A small image-text matching model, trained from scratch.
Training: 6600 steps, batches of 384.
Rows from block 12 of the image encoder, named by matrix and row number. Rows with one number belong to one channel. Each number is 128 + 32 x the weight over its row's rms, rounded and kept within 0 to 255. All counts start at 0. Numbers have three digits each. After the name is the row's rms in percent of the matrix's.
# convs0: first 3x3 conv, stride 2 (encoder.blocks.12.convs.0.weight, 192x96x3x3), inputs 28-34, a 3x3 kernel for each
# convs1: second 3x3 conv (encoder.blocks.12.convs.1.weight, 192x192x3x3, transposed), outputs 28-34, a 3x3 kernel for each
convs0.1 116:153110085127110148106140111058124167135140135150160163091140149126120176146098152144209153134144113102067176146164141162101132101106105121188077077104137093140130129138127139128130067111108
convs1.1 109:129138126131131114149117150113146101106148143099116086150142129122133165121151102134106127108117144173170170075122151159092099122126152095100141130146110110131105077133165140104125145093065
convs0.2 111:110148079187151138098086144123137105156120140094102120054161094092098153098155121116165095115093094108119055166107166148091180130141126198185132102077117134157129129135215132117167108110091
convs1.2 105:186111155086106119135151082136153112069134115173089144132150116092142104144114133130107164120087056191095162121176099103142150152076209142073122121099099174115124075124139144085094118201184
convs0.3 098:136063127145156115166134110121159137096094134121117116115160151098147164105143135113057153157156133114104059214138095115196050115174108140126063168088097139067092159164149134084143180134150
convs1.3 103:111125154129117126099075159151109145138141161187160089096119110158091081115173134169145075092077158113097171097165184153124112118095096147136124136176094112095115174138094127183162152091141
convs0.4 103:166168167096118139102160109116162129097119122119090124124050069121075098129146140156114103116099138151100167118102173133123138109169106155147117080114126114126111108192147143162104173169090
convs1.4 096:133096137190132131132119088118072114177086069053127123121092148122179114125088064128188164161128182162115181106099104100129119131127109154113126129137157109166098099115155094138137134140168
convs0.5 098:138117140126167190149176150135133116171141108147121110100129138093153098120166109134175145155148132126133125152124099153088118136129095113083173101133148086160141160118107072151159143156123
convs1.5 095:108154148099080099088219070105162176113109120120148064159058155091147112148084141112145193098058099107142123170091076182159118129132102141060114146093166141075123157143124156113114116113100
convs0.6 095:114158134106111131083125163096135131172151142146126143141139112031067090098103118116078116124115134105148094150134167097142139122141166140106124203175175063112130060114114130100026150120072
convs1.6 096:129106129111082086134150202108068115169132103188197144121097082146146153112107171118140166126193088137080114118131121137099039136183130137155136158152114119104112213123116181143157119159206
convs0.7 092:098144081134135138128132137152105143135142100147131121096077053122161106138162155205207155153149146135098065102102164120137167139167176100057080102183181110147101107115093209103184181114170
convs1.7 101:190152148167102093047158094120148093133127151062180225154101114153130139124148133179187132175153127064115175139156142181057147145159085128112109117139147100113086078119080058110183183174122
convs0.8 088:077124120099132151128073145142139084127083089141115120046111121082110106152117152130101093123116123104110164098107128160165134097093145107126132187118139092151078131157092124117129152158118
convs1.8 090:130140114114108128130092058132137171076154128112104086116125146105171104142075126091053122085076139115111147155064094124117097128070116123181127115124115131195137127101103133075170111072120
convs0.9 092:136133094130121061116120133170144126164103099142106136209111149106127130116075143187097133143114191152166119108127161133098095072059154111072087175070127128133106161135140116077139126081106
convs1.9 100:130103101176135109107125088156138117135137148135078060160135147099180137067108132068112158130159126098153130145090110141118109098131122151158169119152140079122096153103136161139120123132111
convs0.10 081:111171158103138031093151139119154159102109160197126088098152200125155099082167118101085152126162107094119160128087167123152137154105138184150085146047108132098075101192172093141161131140044
convs1.10 090:126117125079146156088167118119160115113049212114148086143116110116148144174096096103178071144095099157134149098158137159147185110136099128122123134079118135082130102093160098204147095119109
convs0.11 089:176196126100134168176125100120136142087117110160114119145089124153178121143180130114150118192175072092147112160055118132098114111121182109096124092121111180154125127125125146125095124149097
convs1.11 092:153111191111080141095107168113166111118162161102174198123216176140093107108123104121083126102115150120108111125140121102151099156134122156101143118162182131041160155099081096140116137108161
convs0.12 101:075152141091102168139133147076113127143144119087092128097130143158135131063160136131123118103075122087105156103133132141102107118227135098109124147141085123101123135183117155114133165135098
convs1.12 106:130153110177109109104078196173147088130085148152103093121133160129126095076169137109130168151110187156109100160133183145128116141171122134129140189179070137163144159146142119155128181086077
convs0.13 086:171134101131101094102101093117132132141129160092134201146198128103143184173124153149114089114124131151107164086121180133126089111081139097145159095103110146116107060107108145072136138074091
convs1.13 100:140127105119121113210136081130038180096125186044061105119151123128093152120121093067161103052113087130135126140091183108090113109089100130132120132095132096092154139133159131111137134142110
convs0.14 119:168184089097096191132146170136140140119122070113091171164125115080133095101081084147172182093138178173119109147137132161146129183127067201142099216147107120144156173146099084133175090184167
convs1.14 110:122141104055189142123124177165146146140098148124153128160166121120118151156136126150100113120128158147094148104190145137128154133129123122120107097176151150166111132140109150162188175104088
convs0.15 092:111164083084082137121162163106156146143146095128122103186161049134130134120092104165182134153101163146097066130150167092101073137094119102157129094063120092088129116114119148132156111105187
convs1.15 096:100144134149144071169171054193133075117134085122156135143158083139111121074170110130152128109083128111121146138116183146090161134138097081121107127094128149137110204094161146152180135134109
convs0.16 114:121149132112098146136181168157136136107085133129097133128127143126162095090112108129055097139166147140170133114120128117150114082121063132102118167078041085175140107136099136108149143143086
convs1.16 104:123127180129074164140125092100102122149176081060148090080192153158108168139091069114165123165142097170134120173199131145090153120122113137141109174072105074151066137130109139123118095123143
convs0.17 101:124130128106150123152139129209135184123141109135135090133169082082099077102152119129083178128133192234163089096145130124156149125134076114102078148132139080155072137082072138154132105098130
convs1.17 100:078114088139080107122187082096147130099118092134066122106144130140140113084127141097101135064155113112102136106109113119079102172155162115115123119152139101116118188105177077140171115121078
convs0.18 097:158135114119134151105127127106128112137139154138168113093119151115129149157129142141174101078139162152143160110177106087181108134147076128164093084137136154164099159153113125113141118125100
convs1.18 099:152094120195103108120099147108132150174216115133164093144152118153068111174178148055146160115110079243055133146103146151080178112151110142098140089119111133178104102158191136084134132146109
convs0.19 101:099120120179155088157142112141112099057181169173104147157106151119167105068128146183193114175175135094091100132119145130115148109183083122150136128094117174063099125151146135081120096112165
convs1.19 103:129044139145119128177111129094157196173135180069122114191171089145107087134173136122117087114106125198089141114121142129227150137100137095191134091089173168157123138174154153123113113146145
convs0.20 089:137149118110105139210089137123168131142092192108067094134096111117111162156179169159136149116097152123076101133133124152090133157103162231142107074128107111087156140116190082128123115098111
convs1.20 096:122126156159157116123148097139136115120114169126101122131110148150114120077125166145110084141166089078074112167056166145172112125104107148144124149125098126114072136118175137079130103140099
convs0.21 092:129128133147162161179084099113128132124141173132141134149150103089112101101133109114142074091129082147127139134158114143112141140060081135086101128160118151098163120056116076084093113072126
convs1.21 101:135095098122076111133087138123138083116053103137154107133112159083139064115149139126126111141128149107160155078131157103123132130141108115122124106116115119096118164122114143150103136103099
convs0.22 113:124131144133104129106122138056141104128102072105084147120133103092074151098171095143121094158154113139096139120098105173141113130115166191121181141139109165189185145141092115116153211154113
convs1.22 109:152156096107159100074151134158167133084180082153129129115123105146138104078096119152127141120160117086106122126132151138092101132104164146148096066109164122085093114120156151091126105141164
convs0.23 107:130118144113118110147121130170096149132129163160136096080119127173116141168144088128172221150120154183102149090136138150125061174133114148101135134118124158118102085102129100143115077186143
convs1.23 105:128202135118163223145092142094163109100132132102114131122099148080094108182077112113149120131149151182198155156098169081141161151188117132159183129089132103095118164142108111105108148167072
convs0.24 103:184156081160174119104079169105123144085091122165148131094128105085113116107137135114131102142081106136153158099144097136188088142148099118079052070093128148111124167101128154153071206137165
convs1.24 110:125093195123076152124091120109141149180088133147159118119156075102115055182103140131102127112071148149093158163254100107115089115155153145131118132204120145176119124126114136131152129228133
convs0.25 103:140124158096123125135154125119167140191137090141127171062139173174113126105151093154114121112114153156093133146133126125160154111150108145101227143170139143133125102120145071058184178126112
convs1.25 101:138153143118147119081131130096130076143127139160099174170121086101150171151125078177102103207093117107121110160175131104106146103095110139107104178082157125108166066117178154154106152169101
convs0.26 100:143139136141160123108118077145142143085133083181118140074106148080154091118099124107105140094056089089103140142166111118084083161171198128149136125140136164166126142117165112109116182121149
convs1.26 099:108092171107116082142083221149113139090157075141151147122177131152166137187197137144136094126091181176208083121049177124128235133112156136126119127123136139129129099110103124158169099118101
convs0.27 112:146120124182151112155097130121114147127109133042105129122093143128147119087118129136144123139151111112078106091112128120082155144111118130100122072091136145109121118154055092107167168113144
convs1.27 102:111090155153112113237124117123166092096132111178179134137080186110093116178113090130104077136123085137133127115123224112126122112098090126120177145124139119144143093127156099096162101138122
convs0.28 105:153185117164081122153154156134196153116118172125133110154117083145122130096068119140144126217129071123150090155144129130156161103045120206103127106059110145154142144108080154076150117115142
convs1.28 100:157135113141057186126080103114052163104167074140106091138075138132111140132133126141128104104100130117153139157093116123223141108117111135135143103111135107123138157117115149193128103130095
convs0.29 106:153098060117106163100140159143150164113127136131114091109131074150077137128062120155098145128120163095149139102079148114120153138142144149109151139113180118159133088104156160063178115154095
convs1.29 100:107123153155082121102086135074187120192195132125117116057133131168119156142150148098112176108138129081051090161083111149147089140118173110125102116113115138187137169125161134163140109099094
convs0.30 101:144187126115115100111127102137183101139080174160121168098125070079128112185140149114143164124101111167112082148143156136152158118071131196146039101119165165078095161188112161137113148145111
convs1.30 098:152091120116143177084137141140088109158187190157078127122182125187153123146108126119166084104122148095120135107156141146089114112172139141111140089142104141161164159102123118147097151104135
convs0.31 107:102169121122175156095126116139120130108115089152145114114101154121080145160137114161077126133086134140190125133137226147113169172135095145140144155149172163164110110104110165115079123135103
convs1.31 101:095146135141185097124103146156131152162096168166104103105116090102198082106188078074148120124180145141084122067094162091116103155103114197163088115107178116123080124143116171135151115144133
convs0.32 098:175136128125103103168158121106110123046094154143148141109136107171091125140081139091076183139120118186151095143161124104112124166129128154114131132060133098086120122131116124101112140139178
convs1.32 098:113086117144064196103105153158108080247101115153178156105180136085106123187086114078102166119179130160132148104121134142136171102102135109141075064152093124103146152111134163147126153136128
convs0.33 094:091143137088086214046148152134155117128118104154105142141117150182131097182152043092073146192185146121151117075108141144190064151110117143072100134158111130173141125119078118160111086159128
convs1.33 099:128101172120131106122109164122076096154165176127103160100122100132085127142114075090074124104180127163071135107091121162149089146150137119149145059084124111145125113105133140127104131135172
convs0.34 102:129097097153194124142124139109108088120073141132118122117134118145111115141128080083121145118155093124174086102112090152107128127185136201133240032121159135124097064116059143124146075118165
convs1.34 105:151153178134128128145146102151119144095121125096151158106150126173162157126138180160151156115121161120145158109095101107182119124142193127169134149141142141156129121118131056157115184138110
convs0.35 094:181175122138127082087163118116091127077133158182161086137155210166136135136124107131151119144158108054182116123138124124130132137149136165166107181083091104112089134153134193092038081135081
convs1.35 097:106114102133127138132118163163084149192162145074128198169128156160139151134128111104097102192063137095146109131114127116127115100175105119200117123101093145146137155086119117130118131082140
convs0.36 098:129105124087178087118143125148128145159112152109133130185096103227137111126127090191142128120132100116143089179192067119123124126152159127120120075090107176121135138129161094106228148056111
convs1.36 100:175107124171072109159133110040168111185118219122161157090141103092037104148175123132161109129152129133131097115101099152156100161087153098128152121133120129147135150086133173146134168126157
convs0.37 123:134175107132132085072089135120156176076120117157149123129133114143107126150151156180155164193099095138109142145119136124177180089190160088103095052115065083190177117092121173048064159134177
convs1.37 111:200133106157111074155095127151112093135151176111151076091086138135127089131119119139079132118132127112188123142136104087128127121126113143097174088169154114142095145130144157116112167142153
convs0.38 096:157115133121111108113143147139138122152143152145127110119167124127086199162152120099124127091180148136145108122128115153089171106100150111105104123115077133124144106136101206144124104093158
convs1.38 099:187180113141090081116086125153143063100149046153142158117077122093186120145183109141162120104193020171129163118126116136087046126123154065123170152141117086191146151119136139162123087145157
convs0.39 110:172177151111116171145126120143169159089114084127096170136136112150081066131103129141157182085076102128106113118063079141152093144132125115105091076197114065132132044177165110145136104084057
convs1.39 108:130111104127172132160126103117145096149113109137150091087112129144131108149118106105130164066063044136103167109123148126101118128115162098129121105157060109136143119114121082079156160145207
convs0.40 097:115118129118138099120160127139141181135082168137095101151179157086173110159154148121120124080084112067040101132163184098126151154056158127194106185198113178145120111111104145113052141091131
convs1.40 098:135158137137092122136141125147112128076067113101207127141111104045146096067101115129158109112133151062070092111120109075161132132098083115147149088098136096102117104094167082158108098098151
convs0.41 107:150130155090108110078127095155146122103152115157105130096122093230156143083175132193111103173077080132110105129133173121080130144154071148082105082091141194144136145172190118179118145079143
convs1.41 101:146101140133160149083178141115130113184098197198136145133106129146141100112090133069105151144136112127152127104171169128083107098120141164108140134107130136091143158126104104131046148159123
convs0.42 095:136110142129104147158113177131155145143109075105094086160096184119171060072128170172170203202091119123048072113114093107163149166168149165130170138123085092110035094148072069084140209047168
convs1.42 094:135191100100137134117128116102106117119160089161127230141157172129092156156088169127056220148085140041160149168143117097135084111096070133086172145108035154073169103134154085109163118116170
convs0.43 110:138139128184115180080119079126122127116185137125140129145161108117161099138164139134112106180179135118148129087169130141139152129158146081095050137122095085108089162201155154102159108090144
convs1.43 108:174109092112132088151125121093155153047152149141097126111180113071180133143112181096151126085151141165131082173112135110127160131147158088133105152115146137158143132147089166104106169126153
convs0.44 105:168168063091125141099092151166118119139153149116140054094134043086098110113138130139155103139103111160159103119113150134132129112117142162131124140086139200204174091116134138131088146091116
convs1.44 103:109127200157115164181155124109145078123083126222120180176177101087146164152135117165101132123141091152081130120149202160166230109116106147099173131097103098122004106116137171177101099079110
convs0.45 094:160106084158118138093078124144107164172112157118148137117065138124141060106154088131137036123120110110116144174136074169154161133128122138128099114099134063131127157160165069044097044096145
convs1.45 097:096114102175074147138120102085145196164065079172147114144106199087094136124152083144054177132074107156179134131124144159040077152061111122188149103091102106077115068107164188090107115130120
convs0.46 093:107089132132132116092122161122084103111103175144096143070139169115072144083099152087146145076146040163143126160060118103119160193052100147068058084193148103099082144066101120169157133095113
convs1.46 093:158132114126053081138132174155127144168120120077125110115104134125119119105102088109165113116116098101094110135171171135152159155095131154132120168142107142168110078107132110124163088103158
convs0.47 093:098133113152170145108120159122153128144128167165130172111161162116130125143058103122162169188106117198086103169081153108061099095118096122182115172147152111138176106088123128167114089105222
convs1.47 098:152119104089073173140079143138110107222075124164119071105147129116150157124126115130147065114093102151069098119112102115150114134151112103129143159161157090168115047124129144119108123115158